From a checkpoint of a small self-supervised image encoder: norm rmsnorm, patch size [2, 2].
Rows from block 8 of a small self-supervised image encoder, named by matrix and row number. Rows with one number belong to one neuron. Each number is 500 + 50 x the weight over its row's rms, rounded and kept within 0 to 999. All counts start at 0. Numbers have three digits each.
After each neuron's rows are labels from the 100 images, of 14976, where the neuron reaches its highest value: "lies over" is the class under the peak. Only what is clearly more common there than usual is listed. The data: made-up waving flags.
# fc1: MLP up (model.blocks.8.mlp.fc1.weight, 384x128), inputs 64-127
# fc2: MLP down (model.blocks.8.mlp.fc2.weight, 128x384, transposed), outputs 64-127

fc1.355:451548505542550581549561433523554464569560495496514391507515439574488512477549514482521553525451583532448568516589383498453411490415492504446445485471513454533514562452513518585512494464475516
fc2.355:524446584642637563509478513498540506524554446464498534463424344514567471517479534554503358473442526484443529516515443469466525506454585503499479502475495444463419511508552607578536502485517431
lies over: emblem

fc1.330:512574494436488428534530542518549442466489519572557452487504509577549517437547479476428510643487500388445501522597480590507488483469545480416487549475438460514553485489452515557564401473488339
fc2.330:437520535561514559553525431480511505538538547496399578488538436414480478515448507542474476490564500551543484526432553555552457540436424515556451476413463533501533582425553511526464581529484576
lies over: flag

fc1.312:479477527475525460504479485464497455474509420446559591570506537508536463584610623448479586427524511509445492577459575511492514468489494579482485476445487504406484460527464519552557494381503493
fc2.312:545462433524418523504498544475532618521521612499548489526491497544511541452469517521440429546515494455583473473502491518561468527638524470551545562518484612511530505478507488586500537456495514
lies over: backdrop

fc1.86:548549429443469533616538500570426459551546605597471498460448466533509511490499516517530536464493446414511524463592567553571531521578548514476471592518486492492512531476588523536543488567468513
fc2.86:583466538535568488459525499495461505391502422468495525562573473440478518525517518691481541448517552499501512487488457496441512520500428487468483511503553553550568470475487442501501498466546506
lies over: flag

fc1.296:587566472563475438463433415409497497400505538414490594429483538507493493463513513542459549474478405476490502516500520543497417558482574490495496464545412473578474450476493538588510426568500521
fc2.296:434499533477406479543559518545452407504484458453565436450499486531488519437593506504488445439488440461547515413534504452510454527367633584641497423446527527534478550611504527395508572562484553
lies over: backdrop

fc1.273:480549439513519522479398552561399523472492497547455441461563507587506409441558525544472465518503502452518501524574505418521488442484450508499513538531461512488529442489451487512442522512566606
fc2.273:421457539556488478408452534491576486457535443488472531478502543551578520445495520558475503455445421468483431460417513475552498580426511530521490478448482490472464475441651486542392494534514498
lies over: flag

fc1.249:541435538557484487499539504419552484484545524475580541526518517537465598515470493526581526543571531610575562499469502556512525480491537569430537584508475461412506577492519459505565421398576492
fc2.249:497447444498429493414424502541467578545480549550455476580396497554466427520474493527610449474601505409558487509498456551480566531566435487511545574514537459484486471479593515590510480431492550
lies over: backdrop

fc1.62:531520551519512431600475601617502523421473438518431522539435505448522593568471554453521536455494454490550585513544485505489503562504452605464431539432499471475447388448511482533501524488416480
fc2.62:438473444397408530453560506520481448447605531446541510503500542520566525434480499518493496515500529551528421530403443518483536496535492558534577551569475515540490534589517506374493457575522472
lies over: backdrop

fc1.153:494505468458555555468462505538503490524506504627485578513486605448488457409554492443525488468525483456443480457441504458454516485494428432571535547474510495484408528509557492445477471434499420
fc2.153:431497446493492484514533512525496505542452540481511526451457419516528537539553508506441552452527521514535504516406520506504600465508612501582529507587487562540441593540448458484432588573468600
lies over: flag

fc1.59:521494484511603557456498493437524510528555441514519464487472522450488488545533539571449630390460485471497515542519499465439464501419577580476483501501418441458581342479457477620504540489542541
fc2.59:474497572506473454474441475561492513497491463487423592457482486579536501512571485493542497516447447459518547399551489502525555437427551503565568511418498533507430518512370490511462537491522554
lies over: backdrop

fc1.375:450467470527600463421634515427516471492472498574539563428501499515503537452573446564486531524367518549383502417420502486431504541545515490524493467525526489498436468483468500482575500573400445
fc2.375:483599443545431479580542529485450520495591494527458526461532590473526550499534467502539446490479512421533562639485456522405476468569603528516520441473551645525526512501443484480523590516491505
lies over: flag

fc1.37:524508515487478490496515596523507522486513443569511513445487553516601515469482444540525533516533586420510532506495508470471504489440560550580412446443483521479473490504460470472571470498544468
fc2.37:462492488469479563515452467430599604583507480467460498493510554515438522550501497515489461528489565502472572557508453529618469527543573472405391537548512457426583515539552556401539525503420467
lies over: flag

fc1.51:483447517578586502535521487483488481526519533450502449496463425542463448498503492454571532576541515437403472555549435435468451451471406486395465472428417467574486565464548477597547546494507445
fc2.51:573494574553536581493492498465572590535582435474488479558515336480540475517522559528540475489463564494506582522501504509509461473574620536504494555499491477493492531600479619568517501525562523
lies over: emblem

fc1.130:491481368466489442495439533453504433481416487557543472499486535540477506529489610425478504604419448496460501480495506543467452514409487482506460482555483503497519612555522444522561446505461534
fc2.130:517508466471534430473535502489534404478459489459525548543609533550600456500524611503470463590494493476614531500437492465467529537539469496623494554500541484507536495388498440434529452555597471
lies over: emblem

fc1.256:509483547491404498468493377548470514517471547494357547613475546418450529477512517554552491420522529519489567506488463473589506493566449515492469493438512493476580560478392495485463572490507460
fc2.256:490430515435476513547423519556416544584572496507526474547562494530553457477408557578498511592489510490521554448425523541503442499603547485535517469509498516487494524543596494523558354540570531
lies over: backdrop

fc1.162:494581511474475558591480495481471494569512458485445483529554470531484513479537483477514568517511557530446562519595453506427332537457448453425476468508455406469444522464475493509493521529443493
fc2.162:513394587667575437462487497487561494390479436556485488449459422527502462486476520537495415458458548448444488521473410501590600507536591467475538509492423524442484521487542582561545423450488498
lies over: flag

fc1.150:477571491574512464484579536433457424572429460572527506426472469567493473534578470473575578500523479449465507492518604509466504595494481448462527479512535523482458456536451389485493523509479548
fc2.150:463503471477482475473402517545501546475530461477557444602464557522576488506486517572420542470553567577498520596470367548514491488485601517608509554477535529507504434477556561455535486502607456
lies over: flag

fc1.322:439503544419502473388452533422524525461468481507475477449467610439523583475579471455438467538534485525566530446482405459450508473505513503576402541473517507492506485491527600566549528407527399
fc2.322:565437509492434446553428510498411482582545561529516526482420435511488476511568530431480531533477554460493451495445446548481538437477456479405513526567463529559482460460529440438520583505458601
lies over: backdrop

fc1.174:480575515475477522558398512508575533574507532446475534370514561521553464410548483508554495536466529526417413346425461454482485590512471533544600538527539483515506527482484522523520482490563457
fc2.174:499420484575566498506476507445482466432536505523612452648493427570429485553553603506473573512502425556503452481434466503477484519508443503472616510507540529482409441514556421506503539521396488
lies over: flag

fc1.343:573503423505405570528537543564463423491524573504462542428425520535523452513528496614457554557558446466580475501506497430501402507503511454475543507513577458497402447472480481521536445497576503
fc2.343:503526496501547485513509508520526510499418489445590442486501591441451521513471535502516421483483513612444469482521534612461506545498513509504528453484363576515542563561500460548549593492436505
lies over: flag

fc1.269:624547442511501416497528479471482482502572520554551510434542462529503524533512461492482480522466413496531456471550504514548483417481540411422422521554428525410571493474429505433475558516553402
fc2.269:449514456469446474476468488581527524518471412464483519455516466462474484470411526489453525496421476537511566477429548568503533429457479545559474566474460594579357531435521567566436461443484546
lies over: backdrop

fc1.26:499515586451483507572512473593495506450508470554523566513476506427513610534445515431433409496534409608457474475479530454405458465504477443485501505583451469541391460493407462490571477521493433
fc2.26:478471425543587480413417453466568478536520447454435491495551567560462477552454431478525470515550625484546444542500435593490457505531466526479523488502464513452515554475464603450514544539484444
lies over: backdrop

fc1.263:561513617505538450584556497462437467570522513323569461502463495451576604548484606399561531501490476515480469460527484572436420466481471428466558449466438472516485531504459508533499475525484556
fc2.263:553564431459517480493500494528498436519408495592510488455336483530476517519376355514563524499482528509477396527453549425450437506451525490477530513468458486553558430409561472473506457459476497
lies over: backdrop

fc1.55:463506472484443522497410449491484595513547589595464483537501546455444449457454565480468487510534460481561473480451558438484548513492462473530482580526508552418475525501543472404440519465473362
fc2.55:450531538429456526452507538506444457496445434461481598424426435541586443511509456550524478480481514494499564508511461536456500452437623524500578443444467488546417490491442494503530550513567526
lies over: flag

fc1.257:477556495583505443497483461479466448542424528460497487569486556579491520512642471522549528518537433419485547448477451450573461495516393547398541568552452522491496561463479554525445521441368540
fc2.257:553507496535496554484457521459593546481545502406478517513472573500513499494461477443484526526492366514504603469423541491523507523621544499557533483398522503509516444466475525562540523603467504
lies over: flag

fc1.215:539468480485498497551528445535512492455551516548438493581569526545451454520410552486552496421508470447516391480527530546585420440556441465468566531413413523473495460452545459491459552484492604
fc2.215:519497486389411545523509514529574544471538461456476472520460518477470515533487479490506395505451521424529636543504410434442419470458585488477469417539519467494446464501548502412550531482550455
lies over: backdrop

fc1.194:367527515537520634547497569564489382487493498507504485505458471511501415517600545458479592509479553551495565502565479548619509445519426486539480473463564499489477427542427527591598546470520549
fc2.194:483546418514478464433389402567544568458522605542509467542597461493558531502532532472449434389487447452435532488476489476467505453436555525462445539482563497511484454551553439475365520525599451
lies over: flag

fc1.179:462492502533445528450558482480492504548429447538493535565451511466423536504490558575492574525526548548445561454593579451516514602550518569453438550519501557444405402495448463497518518510597451
fc2.179:479482590494555506520441528489448443515541568455477440463500536486502499449537571420506550514603527436425536528576560443532483488510548444486476474437449470488395539558482498510534623516566511
lies over: flag

fc1.374:491524576525458440501437513509537471377452463542462452526448629561511427509572496429508472490446561522479528467436501516502507481506486452441480584527515590480555478539478555655504507522533424
fc2.374:534518493481385430547506459519427433648469472511594529568580483584475540457490577470481608442523488551451534390495461469490567479421449504509467492491504424445493507457609502497467571525481467
lies over: pole

fc1.19:583562448514524419458500557456557467641491527482469551466508540608396517494388487498521488519522395496478529509470518427511450459487441535417472443545455552464528514620473426423483479485483521
fc2.19:510525500628527581508608464476551497484532534451426497514488592465588471545500523487454458584513392495448485494443531618514494505513487493507500562516607436498495474413503591534537549536482518
lies over: flag

fc1.27:483435605428569600610530464552422557478514537486442424452494528505518563411528490471467522475462461550525451571453497495478472507385452514489614431492488525439479487499445485477596530534487455
fc2.27:548526524483427525469521441475515462512615505483404508622566443465413393465471571457545552502469575511463544564475505578414545530562491497443530470510502484469478540451521519504488491474606498
lies over: backdrop

fc1.132:440546442547454455549537641489535489546479440556541471532481532474497437536515507546546562541506507522477535439500556486431423490559445508535465568541508588520532419477514547453504513532614509
fc2.132:436503549540422515592491507513419439535502495520469375436421489519555470472546475538489564511422537555487499540494536558445567510477545438559514535399584456466495418560517582426483496519567563
lies over: flag; emblem

fc1.159:542479500515503546519525420506545475443466534423507488613424558469511540450506431397491506448469473508466480537531414414475510397486481469499500520467499464519451466544490510570526550513499530
fc2.159:453490461501535505387431543581496541534537491498412556503513473470478528444417510563535438472586563608508484489531553445449500532502498464491483484594554540510484497457523469421524583476389473
lies over: backdrop

fc1.35:442518505438408441506543582506507488581495399544519439550462502470449448541535444513540526591532582474525542419586535447488431490493513544469486549446420483556439454482486534519538540528567426
fc2.35:494465601540461512494441456549516495548521473515489433455421428439552497379530492469514509536430497477445561588441539500503567525492519504395505396419494436559541467570505539334439549508563463
lies over: emblem

fc1.346:472480500546520490572506517455499526478395513517524481605545443524436536563473535456539519437476490497557359479608467532505513600458531528486454535432513563353489445568430545554505468357508508
fc2.346:480560476628551446578428511472512560501579526502478475445374491431544513496487518468493509565522502475535410450537420480561487492454469458462485397595461454510477566454377519420521567477627479
lies over: emblem

fc1.149:499581501468450597468468555450557421504530504490570439541547484511472529461442516519512523459500549560465450513582511500448485455408603526601500609579517489514551453459390444563383530539457494
fc2.149:509513489503462571454377454451497594507451455489609475518474523526573522547436516603467406502548499495522506564440415545547555501544537490494517543513416553426415498510616621467413498503515520
lies over: flag

fc1.106:562490404392537436453497542434476560594540479513482504483626516590594521516487522451547460516484465462428492420470546444427510615474443481486515539495488518435555508494433542423490441585567485
fc2.106:484556530520457435441490443443586438460415484543538535598516535451495454491492546503479471584500447478560501506524447467604476460519470479485526497504568520522581547529545480480570503385567657
lies over: flag

fc1.294:530499454351518437529519464534538457556485492447545452418536572523492485469469487503477461479570432550580550516472434476535514558543533401424496434420364505442491453528427434484494474505458598
fc2.294:534475510573446562465467504532484501481540452485360562414458495466517437463561527525541441524528539429429582449482557456438516481512505541514544508562617411565512483493624474511485534484499491
lies over: backdrop

fc1.332:548473494547441512585595405477520492458511475496559468526656531532468469534454482537514561483537487508467449494536536615601460510503515520474441509587512535589549530522490544532487625501488483
fc2.332:542572478426448562447544454530423563529500607526441491482418539486519589489541504577508488513449499508518378449510413388552597500486530542501562435491556498453526461496472474450489456445500499
lies over: flag

fc1.168:470467496568450456434458547557486506510521461528484469538519502570487457519436534477459440473510488563573482521457421537493460514543534598576522501466496504563551489528471493469598507495496459
fc2.168:535533435499500513428547505474478520499532513477382428467450494520493480538440446487451519601494563483591429510466549492452555492547541474525508455565565407423485378490472529502481476480495524
lies over: backdrop

fc1.216:525496545522438495558510457522420469530630494495454529412594559503550527495476476552601521507545487485476444459506551518572458501459472533430489494542493446551578515509546646508476608441594604
fc2.216:487466402495461606528491459541478562391511532471460529505459485525496569469447533715486536441494546431499482500550465465496466508440405509508501417511551551544467572392507500506466485551520494
lies over: flag

fc1.98:555517469487522501526408574498612429523556491444566516497394538565520415437590540571445574528477555436402509451429503534514484525431461462530455510513552470563446472457508555409548546491438454
fc2.98:451518526506463440528413448456487480558509408567411520463599557430422541532535498485436568466481405449564535531604510477421575446455509502405445494498510506481482507517460447599518486651459525
lies over: flag

fc1.276:470489574452460540562459466469511504437487558455489579492430570514563524459539545436506468414439511434448479464471584536470569477549558625424464507473446501502514508462493438564462527477509526
fc2.276:567572526449506447507510429483554486471544495424427547525472498518388483611624533536443609479619562410460495434428416526506447435487507441598462463506518522537500453566416524455490535500469534
lies over: backdrop

fc1.193:560528566550494502548469470557511529479545422506553517501489527600469585462539456498540540571560448400470548617438453531529504570507457504465545468461453409546484428390552517502585460564520433
fc2.193:328498490554487464562376448528542525512485501517631511534539516475464610496508499468543455475495397504503532485553474466524463499505520529548427340447528566500470480513484455453515559500544555
lies over: backdrop

fc1.224:487512484490556485530519481420524377488555464454522432497589537405437529479572582435490518461395514439548509523525514544427537494449521593542543488555467464476457569537540549532560529506520408
fc2.224:530499577588467507513472492420534484461401489485436608520461495510513436519444520604506471500492430505466553506587444406415442517486488454534441478368507554455496448486416491499456465446489488
lies over: pole

fc1.268:452461568486556449422481526480552533492461447582540500518490564498539512447463460459493552568480439517507443498468558481523522487547415427474530469483486510537524498489551608515491668489561461
fc2.268:539528468489466521568495467519539570555496568497521431483422494541538500547450498399478551523507574493484509460523513526511503447500564589618495590529451507501450547425518417485547589528485465
lies over: flag

fc1.110:567564458564463481546404489543548522429430518579487499494449515476426590504577512432457430483525494443515517488530521559469464561433513562450552515566533464587493504490475475503506522526472499
fc2.110:442582562517490519471512488547527475507499514500512508539545483585440487460373556588469500532448498577521555494524482542518501494455432520498510466483585473500496472525503541410423434503546535
lies over: backdrop

fc1.80:412462490370530568595542530491441505499499572460548518576421419497505483478460509395465518586541532446559576517494526488564461432559582480480490469508537490534477583495470529408565479480561595
fc2.80:506576488511493411442464543583541622583451508477463527423554490577535462502506465609524502509702527556458488483513446471415487441479486472540453516521521470510565509435508541563455516481415415
lies over: backdrop

fc1.102:549559479493533461450604554437378498550526421504521499520543418556514536494582521473559515558470582423418495482517529578450606502508506496444524484535558515414567509465422478538499484580512511
fc2.102:373424514536483513533443521545450433509506497510435461410383476450541485486468505522479432492473434476535488555524448503502433515489606506497406460513477522481526467519522499476549556525515405
lies over: flag

fc1.105:479508475557501534501514511481644544456471493546527427538521508531546464468540410539559498474463526396474557546500509604498500527418506521439529497557460568540462544458481523445464599584483388
fc2.105:493452438497549399523425462510521481443524509510517516493492628487426467478509527533476492503501530460455426534473517418551494515572469389428473474441513448531476536532618516523506471438537555
lies over: flag

fc1.50:535460489471498498468376499492537569589528455467517577449424462589629575514550403564463596550489538520404514365535547510511427562571391468508505511501471560493456501481510507542510430508558508
fc2.50:505418486481572535516382489450453483497512514577446472589500464450482502433457606479574512458540500493533377529445470581525471469561475535521562497529573476550489537535455549440505476482446510
lies over: flag

fc1.297:536445387546479455594479508458440480509565581679596540416467457521504547488451411523446507454457453450480516453482487438462425483461569492468493552543567508514503462478541429455409499585456542
fc2.297:504485560501484490441524494559542458500469513463482511535523603496473490449416519632524554469571525614571514455472574558537529474512488498484486536488502463561513591516536514518482544415604508
lies over: flag

fc1.139:570451495471443434458571521525433417529491446535518540468534548457475569493519546557456481431411559454443531556477480399511506441460504497466435589439490529538414398606555537523539465544528430
fc2.139:400438537468471499558531560503549509494544533415527529490520450569500537502484525398519371461493511533422497412556492512484549480469614532494614539568490467405547481413429462494453495541489586
lies over: backdrop

fc1.288:496468599511487588528473425569510493491524458457366547597488578464489467480457514559557461491516537403573578473449531506525539472482491512514546458410530611433526494478385477442503573536464533
fc2.288:550446430483509410477434508534446518554573604493559507548604433474612403569520521553490511514463493552528565568479579497556460463515565499571447580545521509519485521488529481543552451470606473
lies over: backdrop

fc1.124:508504562492515482461526418468482524524527463483463480579451527552487552503487515470433425395530477461476588585500562569505449481426483550501472490531410588535465474504327399503490561561444524
fc2.124:506501413561545471470497542506538509438561576548472492506647485524497491477462510491466518604515468537463460450569513445504536526481452511521506542477560484444413505505417432499505468493568471
lies over: backdrop

fc1.292:508439477460554448566536457545593588592520517506546547452660508507592488592517463531474466525455537541495437479512482466542459571522546552553482460566526461499438578524459518487454458512533471
fc2.292:518533477522499516435549480553466432406505574450474499563424443482481491423522534481542488526477445493505493487494446492504534477500498571544509481463504458448493480454493467457569534462506532
lies over: flag